python train.py --dataset="gratings and oriented noise at many angles and scales" --stem="deep" --one_sided=true --steps=16400 --batch_size=128 --lr_schedule="linear" --final_lr_fraction=0.1 --adamw_weight_decay_other_params=0.05
Rows from block 8 of a small image classifier, named by matrix and row number. Rows with one number belong to one channel. Each number is 128 + 24 x the weight over its row's rms, rounded and kept within 0 to 255. All counts start at 0. Numbers have three digits each.
After each channel's rows are labels from the 100 images, of 14976, where the channel reaches its highest value: "top examples" is what is common among them. Only what is clearly more common there than usual is listed. The data: gratings and oriented noise at many angles and scales. In brackets: how many of the 100.
# convs0: first 3x3 conv, stride 2 (model.blocks.8.convs.0.weight, 96x64x3x3, each kernel summed), inputs 0-63
# convs1: second 3x3 conv (model.blocks.8.convs.1.weight, 96x96x3x3, transposed, each kernel summed), outputs 0-95

convs0.76:151111121159140150151121174124114137140143143121121100100134037139184120139136120127121127120130120117103152100137127117144127150157134138079112174136158126113147144056120160117130123118125127
convs1.76:106148131109183132124123126128114086152121124126117127191094142136124121087156119097113115123129106148121182080117146137173175104113112154143100124141130142123138124125114148136103130095133111143112120092105165119176121112103126117178092156178082125123147137102114123184121146106118132114
top examples: windowed patch (79); stripes at 60 degrees (54); stripes at 75 degrees (41)

convs0.75:106114108124101132138145096109146157113097063129117143135160186088087104124127135146129134118118130136141104131126118110136167097089136115172125162121095155139141122118156095162171145133162134
convs1.75:169105135150121115126117141124122156161127153117119128096129114124126131123108082107122136176170124146103136147148093130088141114183156129103135095173126122100113153163134172099153136126118136120133166129139095116081097118117135132099158098088167145129097101123116156105133173131188104127
top examples: windowed patch (76); stripes at 165 degrees (57); stripes at 105 degrees (31)

convs0.71:175116129159142129119136096118155169108113109111137135094131154073151143119121138100113133141128110117143108116110135123191122142133161141146146137120043152126158137106155118112164092135119113
convs1.71:136101140132118117123188126127121134112142113142142179153162135111148116095118163152094111144188127132156101115154157095139135130118179100156158137148121091111103159160173145140120106151141122160138128141132102140127106122170127156121130103116124159140147114128214099140159116144121127124
top examples: stripes at 30 degrees (94); windowed patch (80)

convs0.18:162167162118151135111152125131172142108151209096133101123134099147133123119119115105177130123144117131137142150124117133117126098127112122105127108151104117106110125160080164134084132125072134
convs1.18:106160130120129145131146134136112090167140180134108098114107130153083133114152105103164112129087148102137161125074158162153107158126111127104111145088112150155140150095124130139147158128128110117114138089131159141133169142123105099114132182107089125148145144126096167099101152130081141147
top examples: windowed patch (84); stripes at 0 degrees (45); stripes at 120 degrees (30)

convs0.55:179160155103147139113134136119143136140150164110143067148123119152150100110123109106169134135127104128142130155118124121113127114098139102118118104141141141124107122170092141163074155089070154
convs1.55:154172099111120111145102130162123113101174156120113084107122162138134127156102122135167105119081156132139151122066133147124148154153130123124097136077136119125153152103147117115135155127137118075125132105133151157099180167111129119119148178115101123141144162143083144105091139129111138141
top examples: windowed patch (89); stripes at 0 degrees (78)

convs0.70:088090102136117117123129122107113140137077056151130149112135153095088136143132133155116139122134135136133124129133096132132154149111121108147133164148128142150134120103188079133169114150181113
convs1.70:153108143133117119118085158119173155167130132122112131115110091152127126123106103119105198148153110154111099141148129113079119116181132149108143096152158153121114108128103168099154106134118128152129123135148109113166113144118120095157142092126186141106115115112106183110149126116177122119
top examples: windowed patch (83); stripes at 165 degrees (61); stripes at 150 degrees (39)

convs0.83:152133132130130122111142139113140153133109145139176083148149166131110148091102127067120143122143101126136134120092081118096082134076107132147134134130132160135101105179167150147107146123142106
convs1.83:138156089129080121128128107142141140153126124126131143116140077168106156159111146121146173131124114121143151151131150181145130100127116173116124157142137104106103139126116199118136096122130132157124152108147140138157155189137137061125165114144110160127133133139111119108146149094180111132
top examples: stripes at 135 degrees (94); windowed patch (59)

convs0.63:150117130160143152161124160137116138135145153111110101112122043136187105159133115141121135118116122102113142110134139111151133129167151139076114169129150112123145141076096156118128114110101138
convs1.63:102139139123177140137137106142106104140118122139109108186091158129126108095144122099114103129126107145129195075119148130176175123107138114140123116139137148130129120117126138150094147108132115124112144093096168117148125105091122133176106166144073125129170121104116128188096149118118134130
top examples: windowed patch (80); stripes at 60 degrees (71); stripes at 75 degrees (27)

convs0.22:124162131145135157141143072120165165135135125125147158134115164103099140102106137080131143097120122129126133154093139107096112098111168142172164106126064135129133108158136109135130116170124109
convs1.22:129157128134118118130177124146139120110133120119117176099142131144108132146140141155149092116176166125138107127132107105102116124135165109174138143148118066102111172152137182126097129131131122156121119133145123218113096142172157145120149122113123147127151139157183106109148132133121129145
top examples: stripes at 30 degrees (96); windowed patch (86)

convs0.7:190138139144140139152136121131155164128140146138128139161145166129077118103120119087163128101126142139129138118105132111069103116107144115174149079134121137116113104162115131137077165118099123
convs1.7:159149103126119104120142123163094122111135132127114134097132144146134123183103140142151088092116156120137128127113104110104137135176145136164115138132128061078122183148135178114103164109138127108097121128134126187114114133187153135095185154117110135140123143151142104115114139116127114132
top examples: windowed patch (83); stripes at 15 degrees (77)

convs0.27:160142128141118130132116120121108144133124095134138122153163216132070096097129126111132148117123134126145090126116130111083109127105173104177139119134129144141106101180128124128094163115125117
convs1.27:147142114153117112132112107156096167129131133122123128094142139128132121195114106128146104141121149127137126154137085154107122129169152135152114136165132076085124181157133178114127162104115139090110140131139118167112102121160152146079209145103152136133107135140114107110124140120152118134
top examples: windowed patch (86); stripes at 90 degrees (72); stripes at 105 degrees (28)

convs0.34:099140116138130131141162113116111140114097113114077160105126119119122103160157103139128167160100143124131057153189155111136142101173127119134116147127117146137128148058119137133112144141139121
convs1.34:132105121119143146137134147127129143188126142155098129106113170148144102105155093097106145161152129131099163130150123153112135135172144123074137086145142167138127111132096081185154139135130112113135163111131140116114117101120099139107115136107129131142160072113107177106115172177134133141
top examples: windowed patch (80); stripes at 120 degrees (62); stripes at 105 degrees (38)

convs0.21:123099082165128155123141155098089156116087089118118096149158123114174097138123096136105138122118131106132096134133108116127151157102150136097116203124159138134141122077123143151142140136129125
convs1.21:136120143124132162116128112141119151134121112122114117138126146113137101085170091087090121192139121160127193144160127155169147127112152141087117114160143134113142144156111145131118135144137119133127203111101132085065122099101146115156137130145129137133149119123124133173120158128173112118
top examples: windowed patch (75); stripes at 60 degrees (70); stripes at 105 degrees (25)

convs0.72:123097123141140113134128164117141158114116132137146064113129089148154155100106121063103118120150117136140133130125104112114078172155125141116128167145169176122124132098181137127112126131140103
convs1.72:108155113099138130135121114125165098174131111121128130166110106163117161116152135099129186147142093164118128119134176146141146089094095168119131150132132115120102126111103173122116096125139131147141125117143177104175156177122123092169092108138100138123131148130111127150164117087151105105
top examples: stripes at 150 degrees (97); windowed patch (85)

convs0.82:203139123106146132122123141108120152139143106126108086121136108165142117149130119167158144129121124129139104157135130126100095126130115094101120123144174166121117149101082126142071111103097175
convs1.82:139162089116137129163099134159124128093157123129129072104126179130166121123093143142158111124098158112149125117083132128118139161141149103130131113120132115127138130124152120115146168131140114068142098098105168176123168136117143133141132204121122103133152151149104138126084141135081134133
top examples: stripes at 15 degrees (93); windowed patch (79)

convs0.35:143117113151144170154118177115091139132130126129123087140140070140191100152132110123132132106112131101105125115108129104159144144131149137076124151133150122108126145047113157133141136126117128
convs1.35:103131148081149133092133128145108112102123107137122116178130156135141111097168124108108109134125111152140208088137146115186150113104118121141114122135128137120167139122106128116097124105145113148119139104087156109131122114100129138191121144167092144131141143123122104211123125113124128113
top examples: windowed patch (87); stripes at 60 degrees (63); stripes at 75 degrees (37)

convs0.47:178135129128143126086112143122126111157151086143154100176149100132117128129120126169128145125101137097121129111159144151120091157108112116102144138130169169094146140110105136123085082097099163
convs1.47:133133057128134123160110145152098146074118102135117120112137143136182129129086146159157108115128159127140124111132113135121135165131162103143163125150120050113125146140139127129104169135142123084115107091108169185100132131154160143158138156127125114111131147136139097136089142104118119120
top examples: stripes at 15 degrees (90); windowed patch (80)

convs0.61:155150134130140138127123121118120154115112120125129115141146200120073133121114135108134133136162147124139111133121121104075124105126149092180120106127087148140100102197132102135088172126127110
convs1.61:144136133148104104118120091140114152136133140139133126081126142137099117208145107131143118110128147123123139154166097154139126126175142121154094130146155100086125158147117172134134134107106138078110160157143100151111110124135144156088200136106155140144105129147100112091134118153166111147
top examples: windowed patch (90); stripes at 90 degrees (72); stripes at 45 degrees (27)

convs0.68:162128140181151137136147125106150181127115144095141077145129098146157125128101120072137108122134113137130115161127104129138100091118135168079123189141126135114122148143124163134115122126084140
convs1.68:106174105100112152137142092113139108133123107146137109149175121170117153104131142151164198142101123103148145145118169150180106144129094139099141139125140134133099129106158156123152123136162130126170126113110165126148195185094136109133096137129101117137121149122102121141129155116129109118
top examples: windowed patch (85); stripes at 150 degrees (53); very coarse (48)

convs0.54:104094117130127109116123142126115131121107075153131107112122125113123157114112159086109108139148134147114097131125100123113118186136102149138150129134170171121122140107214101147143136137169090
convs1.54:151135105102117114107109155119187132155139093118128134139134084162119151131114151125100194137128091170112067133148154120109123091114114171114139128133141115125093109124117154122126111113133138177145110137119145095159161168143112087157097090159141136127113128116099126112169113109155123104
top examples: stripes at 150 degrees (100); windowed patch (86)

convs0.74:132165150126146137094135108144152164121141177106118117116147135134107140124106121099169119131170119149141153166096096116081116101124106103159140125130079150143077125180101127133099138142097137
convs1.74:129151188124114144120121115131131089132140185130130104094114143163048124137169128148138133085088141108146156124082155160166111156126113130162090147094147150134132165108111164114142135128108117119104143143152125148127170145126126110132127149123108111155120150148095141090104093121121134148
top examples: windowed patch (87); stripes at 45 degrees (59)

convs0.39:190136124139115139135097155102108167124134115117128063151145137163124127152122100152134155125105093115103145124103109129098089152117112113143154118125167184156102141114123130164093149103115142
convs1.39:145144085114128102146087102158087149061148134143131123127133145101159133178090165149132136095084153131151137131139109156153158137163144136156098146154139096095109165143143157134123158111130140086120126121115143164128162138110140139112151163138137107133141149153083102104099158119141104122
top examples: windowed patch (78); stripes at 15 degrees (72)

convs0.92:179132118159149153161098140119123180139165146182159078178119126118119106089147120143139114122126130111101124108082127135101100141112133118132145120132148129101145127142110134155081152099097127
convs1.92:159142087115136110144100125163089128062145131134133100118144135114146116173098163158142104115096147126141136110106115144129159131157165128146121159139137077095111170166149150126124163116120115089107118088111155184117154162146148152121166166140110120136121141144125094105098144118114142120
top examples: windowed patch (93); stripes at 15 degrees (52); stripes at 90 degrees (39)

convs0.17:152148136128129136140155099135138150124127135137134144140131175110095136113115151076128130114152130130128118124114128092066095115106126121181138084117094159143100106202157097133105150125134105
convs1.17:145162122134110103112159107147106122153124127120132160102143126160083133198118145137148113090122133111126136131141108117141124120154128137156106140126154070072104169144119207119100117108111118145105115139151106164128111153181152132117173109106111146133098124138133102089135129113157118139
top examples: windowed patch (89); stripes at 90 degrees (84)

convs0.1:105135121148146145117133164094105142108090093113103108113126118146143085149133100111149184140115140112165049138166131091130156135108125105102135168129115125134139114085142151140097141122114126
convs1.1:129114133128130140150131119142132139186123134140108130122107185156141103108177072071107129176143115144126183117152121147142123146125153145066131115143121177150162113137084082139133131110132110096128200120117135113095111095120125128137127155123131154136147110136135137147126143147116142133
top examples: windowed patch (74); stripes at 105 degrees (58); stripes at 120 degrees (42)

convs0.37:131118104132133116117117100107144130129082065109134119161150191107069122135115130145110126117140126118149108132141123115106134128091119116157113166132111151147125106177160099177135176124147124
convs1.37:149139124152106111123121111146109178166129148138124124090146114121115125181127098114140129154136147131133142149163094155132106122181151132114120119153150099096103177170118164106128132124109138104120169145158104159096102115125151146090199119105160132151113120141123120095132158133186112123
top examples: windowed patch (81); stripes at 90 degrees (52); stripes at 105 degrees (48)

convs0.28:173137123152128126135097131119102099165136106112130111185149170153119110122137149143125166135090137122125128163127095137066147096100127121144098088111140156170125137145134122173095154117128146
convs1.28:168123091154105138123087141138116162104136127117133123084127134116158140152094148125147127179070154112141132148096087154129179146177131122121105114166122131118115148115159110146174155117127128076138116122133132173108148126116134159092153129114162136147079150138081114112112148135126130142
top examples: stripes at 15 degrees (76); windowed patch (76)

convs0.73:118151134124120144155138096125134142130133116126131148137147208102061130119127145094138129126164136142132108130122121100076125098114143118165132105105090149154106107194144102128107156139132122
convs1.73:135148172146101123108133102137139130137131154133124134078126134144075122186160130136118110093150151111124128138153115145124132136155150121161094137129144093079116163159129204133107132124107137122107159147124097158130107125171155151094182114113148155128113128157135117078125119134154126167
top examples: windowed patch (89); stripes at 45 degrees (68); stripes at 90 degrees (26)

convs0.24:148140114140156126118134131138144143122121169137160108132132129106158133121104078121116109112134098100111219113063098121152109134085118119135135155119112126140126099176104146133161107121127122
convs1.24:115145125127129132118144112134091105118120135128143147130126067123078145133120129147127120139115115116151165122104144164169134110126117131147116173129124107092086157141116207105128118153101113173128157080130141140156144195104134084122132123156087150137124155107127116119149149083159127133
top examples: windowed patch (76); stripes at 135 degrees (50); stripes at 75 degrees (45)